config.yaml
crop_scale_min: 1
text_encoder_norm: "layernorm"
text_encoder_mlp_ratio: 4
text_encoder_fused_qkv: false
text_encoder_bias: "all"
text_encoder_layer_scale_init: 1.0
text_encoder_parallel_block: false
text_encoder_inner_norm: false
optimizer: "muon"
lr: 0.017
lr_schedule: "cosine"
adamw_weight_decay_other_params: 0
Rows from block 4 of the image encoder of a small contrastive image-text model, named by matrix and row number. Each number is 50 + 10 x the weight over its row's rms, rounded and kept within 0 to 99. All counts start at 0.
After each channel's rows are labels from the 100 images, of 14848, where the channel reaches its highest value: "responds to" is what is common among them. Only what is clearly more common there than usual is listed. The data: drawn branching plants. In brackets: how many of the 100.
# conv: pointwise conv (encoder.blocks.4.conv.weight, 128x128x1x1), inputs 64-127

conv.10:42 53 38 48 50 44 38 43 47 56 42 40 54 51 62 49 45 52 57 39 52 53 53 44 40 61 54 42 41 57 46 54 53 55 57 52 67 56 38 57 52 51 49 33 56 43 39 43 43 50 40 62 36 58 48 51 60 70 52 38 60 44 48 56
responds to: leaning left (54); autumn leaves (45); drooping (37)

conv.27:74 55 42 38 43 32 55 52 46 44 61 53 45 64 64 31 67 50 44 53 48 63 60 52 64 82 58 61 52 48 55 56 59 61 51 39 46 54 44 38 44 53 65 47 59 63 62 48 33 41 59 71 63 47 54 59 48 61 57 33 43 42 46 41
responds to: spreading (70)

conv.45:53 35 48 44 42 45 54 51 50 55 59 19 48 49 56 49 65 31 54 66 52 43 29 46 52 38 37 34 38 72 50 68 54 35 60 28 53 48 41 56 54 68 54 51 56 39 59 45 57 49 53 51 50 52 60 58 38 40 43 53 48 53 41 50
responds to: wide (69); autumn leaves (38)

conv.111:28 50 45 49 52 50 38 47 35 47 50 47 45 58 41 47 47 52 42 58 55 53 61 38 49 51 42 74 47 50 53 44 41 43 34 43 48 44 40 43 44 45 48 51 34 68 63 60 56 71 63 38 56 51 45 49 42 49 40 53 50 56 62 64
responds to: green leaves (82); narrow (48)

conv.125:52 59 58 48 73 44 38 46 41 59 56 48 63 49 42 60 39 50 41 66 81 38 72 53 69 62 47 36 60 53 62 39 57 45 54 55 43 49 59 49 52 45 40 63 74 37 55 42 38 61 53 41 57 77 53 50 46 52 44 54 30 52 49 46
responds to: drooping (56); autumn leaves (47)

conv.114:52 67 32 64 57 45 33 54 55 50 33 57 43 44 47 50 52 60 59 69 47 66 53 50 27 55 51 33 50 45 56 35 53 43 46 64 40 63 37 67 56 39 65 46 63 49 36 47 55 35 49 52 61 54 51 60 58 46 42 48 42 47 51 42
responds to: spreading (88)

conv.7:36 39 36 63 38 54 65 49 51 49 51 46 78 63 42 44 38 55 53 40 49 47 75 52 43 56 52 50 43 29 47 74 36 48 41 41 53 45 38 54 54 53 53 56 56 62 41 38 61 49 36 57 44 24 77 63 57 46 53 40 53 54 57 38
responds to: narrow (80); autumn leaves (46)

conv.59:52 65 64 49 46 40 55 30 55 54 40 50 51 63 60 37 53 58 47 74 48 43 52 63 44 52 52 25 55 52 51 53 57 59 54 47 59 49 37 53 44 46 49 48 53 58 68 42 36 60 48 54 35 35 56 66 40 60 74 53 58 51 62 51
responds to: pink blossoms (56); spreading (43)

conv.57:56 48 62 61 43 58 49 53 72 45 49 63 60 45 57 38 31 43 44 44 25 47 47 38 43 51 50 45 51 45 56 47 46 73 54 60 47 58 46 50 57 50 56 49 61 40 57 55 24 38 59 39 33 60 35 58 43 47 59 65 40 53 41 49
responds to: leaning right (83); autumn leaves (36)

conv.98:46 66 74 59 43 62 29 43 53 50 48 51 56 57 50 51 67 62 54 48 51 67 27 61 61 42 47 46 63 54 44 50 42 28 57 50 39 47 55 60 38 47 46 43 55 54 26 61 43 42 49 52 72 39 51 54 46 57 51 40 43 63 55 53
responds to: leaning left (77); autumn leaves (64)

conv.61:61 58 57 59 50 46 64 25 53 57 46 66 60 53 52 46 51 44 46 45 46 39 62 49 53 52 50 51 34 63 48 65 37 57 55 39 43 39 71 51 61 28 64 45 57 37 58 48 47 50 53 47 69 46 57 67 53 44 49 58 51 27 52 49
responds to: autumn leaves (76); leaning left (43)

conv.58:46 34 57 47 60 50 36 42 35 59 51 48 45 43 45 65 37 40 74 48 65 54 37 50 53 46 41 42 28 56 32 48 70 51 52 31 54 57 48 31 44 69 45 48 45 55 42 70 71 55 41 44 58 60 49 51 58 41 40 61 48 44 49 41
responds to: three-way forks (88); green leaves (58); autumn leaves (42)

conv.113:54 61 54 40 43 68 40 54 38 41 44 48 55 38 44 43 65 58 62 60 61 52 54 58 70 51 37 42 60 54 34 39 64 49 50 39 57 53 61 44 57 37 76 41 56 50 40 45 61 45 50 50 45 52 32 70 46 53 58 33 34 60 60 40
responds to: spreading (86); autumn leaves (45)

conv.2:54 37 51 60 45 46 62 54 51 44 55 71 43 50 49 49 69 79 54 47 43 67 63 66 50 56 42 45 46 66 39 69 41 47 47 50 64 60 44 47 50 51 42 50 65 39 49 51 59 34 43 41 67 56 57 64 47 40 37 40 55 41 38 45
responds to: pink blossoms (100); two-way forks (70); narrow (61)

conv.39:43 58 49 30 49 68 52 47 41 33 70 30 61 63 58 42 36 56 41 54 71 42 43 54 46 48 51 58 66 47 52 62 49 71 55 35 57 67 43 50 64 44 41 38 56 76 52 61 54 48 60 42 42 50 51 43 49 53 49 61 45 28 49 49
responds to: green leaves (64); spreading (36)

conv.122:57 42 55 60 54 40 37 58 38 47 30 45 50 70 52 46 55 47 40 62 49 82 37 42 56 67 53 62 47 49 48 60 44 38 39 29 38 47 42 40 36 50 47 47 39 54 49 72 49 56 52 59 42 49 58 50 49 53 51 65 53 58 65 39
responds to: white flowers (63); pink blossoms (37)

conv.47:63 37 49 58 46 35 41 46 63 67 41 46 50 42 39 90 57 63 55 57 49 55 55 49 51 39 48 50 43 57 57 36 62 52 30 69 40 46 31 57 48 70 41 48 42 44 34 55 60 39 81 51 49 60 43 26 43 54 49 49 47 46 47 57
responds to: pink blossoms (59); leaning right (58)

conv.91:33 45 42 52 46 46 59 57 40 48 50 47 60 54 45 48 48 56 45 42 50 33 38 58 54 59 56 42 43 46 63 43 53 37 57 52 56 55 40 51 42 32 55 56 53 56 29 54 43 65 29 60 53 37 49 50 33 65 50 46 73 38 48 53
responds to: leaning left (71); two-way forks (69)

conv.56:68 36 51 55 43 47 48 49 46 40 62 62 50 48 48 58 60 53 56 57 68 77 54 50 54 46 43 60 51 61 54 51 43 37 40 48 40 45 57 51 48 60 40 82 57 68 44 67 51 51 56 36 60 41 47 49 44 49 54 65 47 37 50 63
responds to: pink blossoms (100); leaning left (53)

conv.82:63 47 64 48 61 60 37 39 40 48 49 62 51 43 64 49 62 44 62 29 50 50 46 38 65 56 42 40 62 48 37 49 44 56 45 61 34 25 56 48 37 39 41 29 50 56 51 64 62 35 50 51 59 60 56 55 49 58 40 63 38 53 60 52
responds to: spreading (68); pink blossoms (45); autumn leaves (41)

conv.5:64 48 61 56 51 57 48 45 38 48 54 40 65 41 54 52 65 30 39 65 51 42 46 50 56 58 57 47 56 50 55 47 49 51 61 50 68 49 62 71 64 35 62 58 51 43 46 52 54 37 61 39 44 53 41 61 40 56 48 34 30 37 41 42
responds to: spreading (67); autumn leaves (57)

conv.48:39 57 28 53 69 31 34 45 45 40 50 44 40 36 50 58 54 56 53 76 62 50 59 43 60 56 45 40 63 60 71 42 59 56 50 40 52 62 46 49 51 48 33 61 30 41 51 61 36 57 48 44 50 56 46 32 54 38 42 62 37 35 61 34
responds to: drooping (63); autumn leaves (60); leaning right (36)

conv.65:46 43 59 51 43 40 41 42 49 55 49 56 43 50 46 67 54 42 34 56 66 45 49 52 49 46 37 48 51 54 67 41 40 64 41 68 45 64 55 58 27 43 40 49 34 41 45 61 44 39 48 46 45 30 58 47 59 53 54 57 78 52 42 33
responds to: two-way forks (76); spreading (42); narrow (38)

conv.83:46 44 39 27 31 49 42 57 32 37 33 38 52 43 39 44 58 67 57 50 34 44 44 64 37 45 55 49 50 59 63 42 52 47 50 60 44 33 50 35 41 60 80 67 47 44 43 53 46 31 48 46 44 38 52 56 58 52 51 43 29 56 42 39
responds to: wide (90); three-way forks (86)

conv.12:50 43 44 66 53 64 51 52 51 41 53 53 39 35 61 65 63 49 42 69 42 41 38 56 45 44 56 42 32 49 49 42 63 39 50 59 51 37 61 47 60 42 52 49 50 40 41 49 46 66 71 44 52 37 36 50 65 57 35 38 48 45 45 34
responds to: three-way forks (95); drooping (47)

conv.127:47 41 62 53 53 37 35 55 57 55 50 60 56 56 43 67 47 65 62 48 56 40 66 39 54 57 40 38 45 65 64 46 57 54 28 52 56 53 44 63 66 50 47 45 64 44 68 48 59 49 31 41 43 40 71 50 40 67 47 60 59 44 29 53
responds to: drooping (71); autumn leaves (62)

conv.31:46 41 38 61 30 43 39 47 55 58 43 46 49 52 54 42 40 41 57 35 36 55 50 30 41 56 48 30 54 51 39 39 54 56 44 44 56 39 42 38 73 43 62 42 42 46 51 51 43 49 45 63 43 51 39 29 50 51 45 78 57 62 42 60
responds to: wide (43)

conv.52:56 97 55 82 75 55 43 39 46 46 60 56 48 40 55 54 46 51 60 55 36 35 35 49 43 35 47 39 75 53 42 45 46 53 54 48 64 55 34 39 43 50 48 46 46 51 38 54 42 41 51 42 46 48 47 54 50 54 40 72 44 42 42 44
responds to: night (70); pink blossoms (68)

conv.86:41 51 49 47 59 51 44 54 52 38 44 41 53 51 42 41 45 52 62 55 41 44 45 43 39 47 41 40 35 61 34 52 49 49 51 57 52 63 48 48 60 55 81 46 51 52 47 42 58 46 57 54 51 52 62 46 44 48 54 48 33 54 66 40
responds to: wide (70); autumn leaves (52)

conv.79:40 61 63 50 51 68 30 56 57 45 46 66 45 55 57 36 40 45 39 55 46 38 36 49 53 58 63 44 47 50 46 61 55 59 46 50 47 45 56 40 40 50 57 42 60 50 40 48 40 59 47 58 46 59 57 48 54 54 43 58 39 53 61 58
responds to: red berries (100); narrow (69); two-way forks (68)

conv.104:39 41 41 76 35 45 57 66 57 39 42 48 64 49 58 47 57 46 60 38 43 57 48 59 51 45 67 50 79 36 46 51 45 55 42 35 49 49 57 37 36 51 81 56 48 43 42 56 52 35 60 54 38 46 44 39 59 44 58 65 40 71 44 34
responds to: spreading (60); autumn leaves (52)

conv.115:29 62 46 56 55 41 44 33 53 68 40 66 40 46 40 72 56 57 62 64 47 40 39 43 52 50 35 42 53 42 58 52 65 55 59 45 44 55 42 63 51 48 52 63 69 43 42 54 46 43 53 42 39 51 46 56 42 42 44 53 58 63 59 49
responds to: red berries (58); drooping (37)

conv.13:36 44 53 52 48 60 54 62 50 31 28 52 46 61 35 41 35 28 49 49 72 50 70 47 46 52 38 47 57 53 46 65 45 37 51 51 61 47 49 45 67 57 52 47 52 43 41 43 75 57 41 39 50 56 52 70 36 44 68 61 60 45 49 49
responds to: narrow (86); autumn leaves (39)

conv.68:26 47 35 55 69 42 33 42 59 44 64 44 43 43 70 67 51 41 47 45 53 50 46 47 75 47 45 59 53 36 41 46 42 43 48 35 56 47 46 20 31 66 59 49 62 49 46 42 37 59 50 44 46 34 55 59 38 37 62 61 44 49 52 33
responds to: drooping (72); autumn leaves (45)

conv.51:63 39 59 59 32 40 48 36 59 44 27 59 53 51 40 50 59 33 37 36 35 49 36 55 46 43 44 45 55 43 57 44 44 51 42 37 40 39 45 37 60 42 46 38 27 53 49 47 54 50 44 56 44 52 53 47 47 51 61 62 36 55 53 48
responds to: pink blossoms (64); spreading (38)

conv.109:48 44 47 64 53 58 43 36 34 48 47 72 53 50 59 52 43 62 45 51 50 40 44 60 38 53 48 57 36 62 43 63 54 45 61 47 58 44 48 44 46 39 50 33 51 39 32 37 41 64 55 49 62 50 43 36 60 46 47 54 50 54 50 48
responds to: leaning left (56); autumn leaves (44); drooping (42)

conv.21:60 36 49 35 44 63 44 62 61 40 19 48 43 44 53 55 62 41 47 36 44 51 62 47 73 61 50 42 59 58 49 49 60 41 42 45 45 48 57 50 70 52 39 44 59 71 55 55 52 47 53 43 49 55 47 61 50 73 33 47 35 56 37 54
responds to: wide (38); autumn leaves (38)

conv.54:63 50 23 40 53 52 46 39 52 53 54 67 56 43 55 61 49 49 51 53 43 41 61 47 58 48 58 58 55 45 47 40 66 52 69 44 48 61 44 46 53 47 32 46 65 32 39 46 49 81 58 42 44 47 56 50 42 63 71 57 45 37 61 52
responds to: leaning left (61); autumn leaves (55); drooping (39)

conv.74:30 60 47 33 34 38 37 62 56 37 44 42 53 44 28 47 66 45 50 26 57 43 49 59 43 45 52 28 52 59 48 43 54 39 41 40 51 57 50 46 49 45 67 55 51 38 41 60 61 57 32 48 43 73 45 38 49 52 60 49 41 69 52 52
responds to: wide (59); autumn leaves (58); spreading (36)

conv.33:42 62 38 64 44 30 36 53 63 57 43 57 46 54 46 54 49 49 49 38 52 70 50 57 54 68 54 45 51 50 50 40 48 42 40 49 53 43 73 62 50 38 37 54 47 46 56 51 51 42 53 32 57 55 47 58 46 54 47 63 40 45 58 40
responds to: narrow (55); autumn leaves (52); leaning right (45)

conv.108:65 44 32 47 43 54 55 57 53 36 47 56 37 48 62 53 39 43 32 60 46 39 48 46 43 43 60 48 35 34 46 51 57 55 55 46 58 54 49 58 28 40 54 59 42 55 43 51 58 55 60 53 52 63 51 48 54 38 39 44 21 69 49 42
responds to: leaning right (60); autumn leaves (43)

conv.53:46 61 37 23 35 56 53 43 41 57 51 43 73 33 48 41 35 63 36 53 40 58 52 50 48 34 68 43 46 44 68 44 60 37 39 53 46 47 47 54 43 43 46 50 55 53 44 56 43 32 43 46 45 57 59 35 46 33 47 40 39 55 50 33
responds to: two-way forks (68); narrow (59); leaning left (41)

conv.1:49 74 42 32 45 49 50 42 39 65 37 57 44 68 37 49 47 38 45 41 35 55 56 56 52 54 63 70 54 62 69 48 54 44 43 66 54 64 48 39 59 49 54 59 43 52 48 48 55 57 35 43 60 42 50 48 56 44 49 48 54 40 53 49
responds to: red berries (64); narrow (58)

conv.16:50 37 45 41 44 46 38 50 62 54 48 46 45 62 43 65 43 62 42 32 37 59 38 42 54 50 41 59 45 60 46 43 51 70 49 17 48 32 36 41 64 68 67 53 44 42 41 39 54 44 48 39 63 49 53 30 41 42 33 66 51 55 46 49
responds to: wide (63)

conv.99:54 35 47 59 48 57 49 63 62 52 52 55 60 52 53 55 28 31 43 54 33 62 49 69 58 49 42 62 38 65 59 65 43 42 53 49 49 50 52 43 69 50 35 51 54 42 36 66 38 38 56 52 69 50 52 68 41 48 56 41 52 45 48 54
responds to: spreading (79); two-way forks (77)

conv.121:30 41 70 42 40 49 46 49 51 47 60 58 62 49 51 53 45 61 58 41 50 26 55 57 45 54 45 52 56 39 63 64 57 41 37 41 27 47 45 37 47 43 45 55 42 49 54 49 35 53 42 58 49 46 39 58 42 53 60 35 41 49 32 36
responds to: two-way forks (71); leaning left (51); narrow (38)

conv.95:56 41 30 40 42 56 46 54 30 63 48 54 44 45 25 63 54 36 33 64 44 65 34 57 42 49 51 42 55 64 30 51 41 50 57 68 38 34 45 41 48 44 78 70 53 51 52 43 42 43 40 39 60 68 45 55 38 51 34 54 44 46 50 62
responds to: wide (100); autumn leaves (38)

conv.24:54 44 44 50 36 43 38 37 48 52 38 70 22 41 45 51 37 40 58 34 51 38 44 33 68 56 42 38 46 49 53 49 37 59 61 41 66 32 69 41 44 50 60 46 48 67 53 39 46 33 39 28 58 42 52 45 46 36 47 58 48 49 59 44
responds to: red berries (100); narrow (62)

conv.3:63 50 64 52 53 63 40 49 56 46 33 42 42 55 52 55 66 55 38 43 61 43 38 57 60 50 57 14 43 29 47 49 58 63 53 39 60 37 62 60 37 49 51 33 50 45 55 39 55 51 37 51 55 52 56 51 41 32 47 51 47 45 62 50
responds to: autumn leaves (100); narrow (54)

conv.15:64 61 41 56 53 40 60 69 54 46 47 50 43 32 58 63 45 40 45 50 37 39 49 48 43 61 32 47 53 36 48 42 73 42 48 41 47 36 77 54 61 65 61 54 59 62 56 39 52 52 49 49 45 33 58 41 50 65 56 57 69 49 46 54
responds to: three-way forks (96); leaning left (39)

conv.32:45 53 45 58 75 33 58 53 40 50 28 37 74 55 59 48 47 49 40 42 47 33 50 54 48 66 48 60 39 29 48 64 40 44 47 43 49 49 35 54 40 41 43 51 57 43 46 40 28 42 56 50 46 47 52 48 53 55 41 60 61 46 33 31
responds to: leaning left (89)

conv.84:33 49 65 38 58 47 35 26 51 51 38 50 56 57 45 49 48 64 68 39 37 32 49 59 64 40 38 49 51 56 54 41 42 46 44 39 41 45 49 52 52 39 53 50 55 33 59 22 43 39 52 47 62 56 64 52 40 50 54 36 46 46 42 51
responds to: bare (60); leaning left (45); drooping (40)

conv.17:34 56 64 46 52 46 37 47 47 34 56 81 59 45 55 42 35 41 66 56 56 09 63 48 42 46 53 43 60 48 57 43 61 47 43 42 44 41 56 38 47 56 39 52 48 52 53 20 71 44 47 54 62 58 60 45 57 48 69 44 43 44 36 47
responds to: red berries (100); narrow (44)

conv.120:49 53 53 71 40 50 30 40 38 50 61 52 55 56 58 44 54 49 44 51 51 68 56 44 55 62 74 45 52 63 59 43 44 57 70 56 46 44 68 51 55 43 47 48 33 52 61 30 53 47 45 56 46 57 41 46 49 30 68 51 38 63 55 52
responds to: pink blossoms (100)

conv.34:66 45 46 53 32 42 54 33 52 45 31 46 65 61 48 57 54 66 63 64 67 68 44 52 54 39 47 64 49 48 58 49 54 47 45 61 71 43 54 52 30 40 52 57 48 48 40 51 57 37 61 35 54 42 51 62 33 51 52 52 58 43 46 47
responds to: pink blossoms (86); narrow (40)

conv.6:43 37 49 61 45 39 46 54 42 55 57 78 52 39 38 64 61 36 49 41 59 54 53 54 45 44 39 34 51 62 48 53 61 34 50 40 70 41 57 49 51 62 52 60 54 42 58 58 39 57 54 42 50 49 59 43 48 49 39 42 51 45 45 45
responds to: narrow (85); two-way forks (83); pink blossoms (75)

conv.101:48 60 60 65 33 58 59 41 55 58 49 52 53 49 53 65 55 45 80 44 47 45 78 63 53 34 49 58 42 56 42 65 49 63 55 38 41 34 43 37 33 55 58 72 60 54 46 48 45 64 34 49 58 45 72 50 42 35 53 56 63 35 53 49
responds to: narrow (76); autumn leaves (53)

conv.107:52 37 44 49 45 34 58 48 56 40 41 40 64 58 46 32 39 61 40 55 36 54 64 54 53 54 45 61 43 50 47 54 44 47 50 54 49 56 69 86 56 54 54 36 48 33 49 58 53 54 58 48 53 58 43 62 37 55 52 53 42 65 40 41
responds to: leaning right (79); two-way forks (74)

conv.25:59 33 43 33 38 55 46 45 25 42 45 72 47 49 51 52 68 38 55 43 42 43 68 53 37 36 46 61 53 66 53 44 45 71 45 52 54 44 61 51 46 51 58 45 53 84 37 61 52 36 67 49 51 42 41 61 62 42 47 52 46 55 44 53
responds to: narrow (60); autumn leaves (51); green leaves (43)

conv.44:40 48 47 43 59 60 54 48 43 56 47 59 44 34 55 45 32 33 40 43 68 61 51 47 59 63 44 57 56 36 44 53 57 39 40 44 37 49 52 53 39 49 56 44 46 43 52 67 46 49 42 31 54 44 41 63 59 63 61 40 48 61 74 55
responds to: pink blossoms (55); autumn leaves (40); leaning right (36)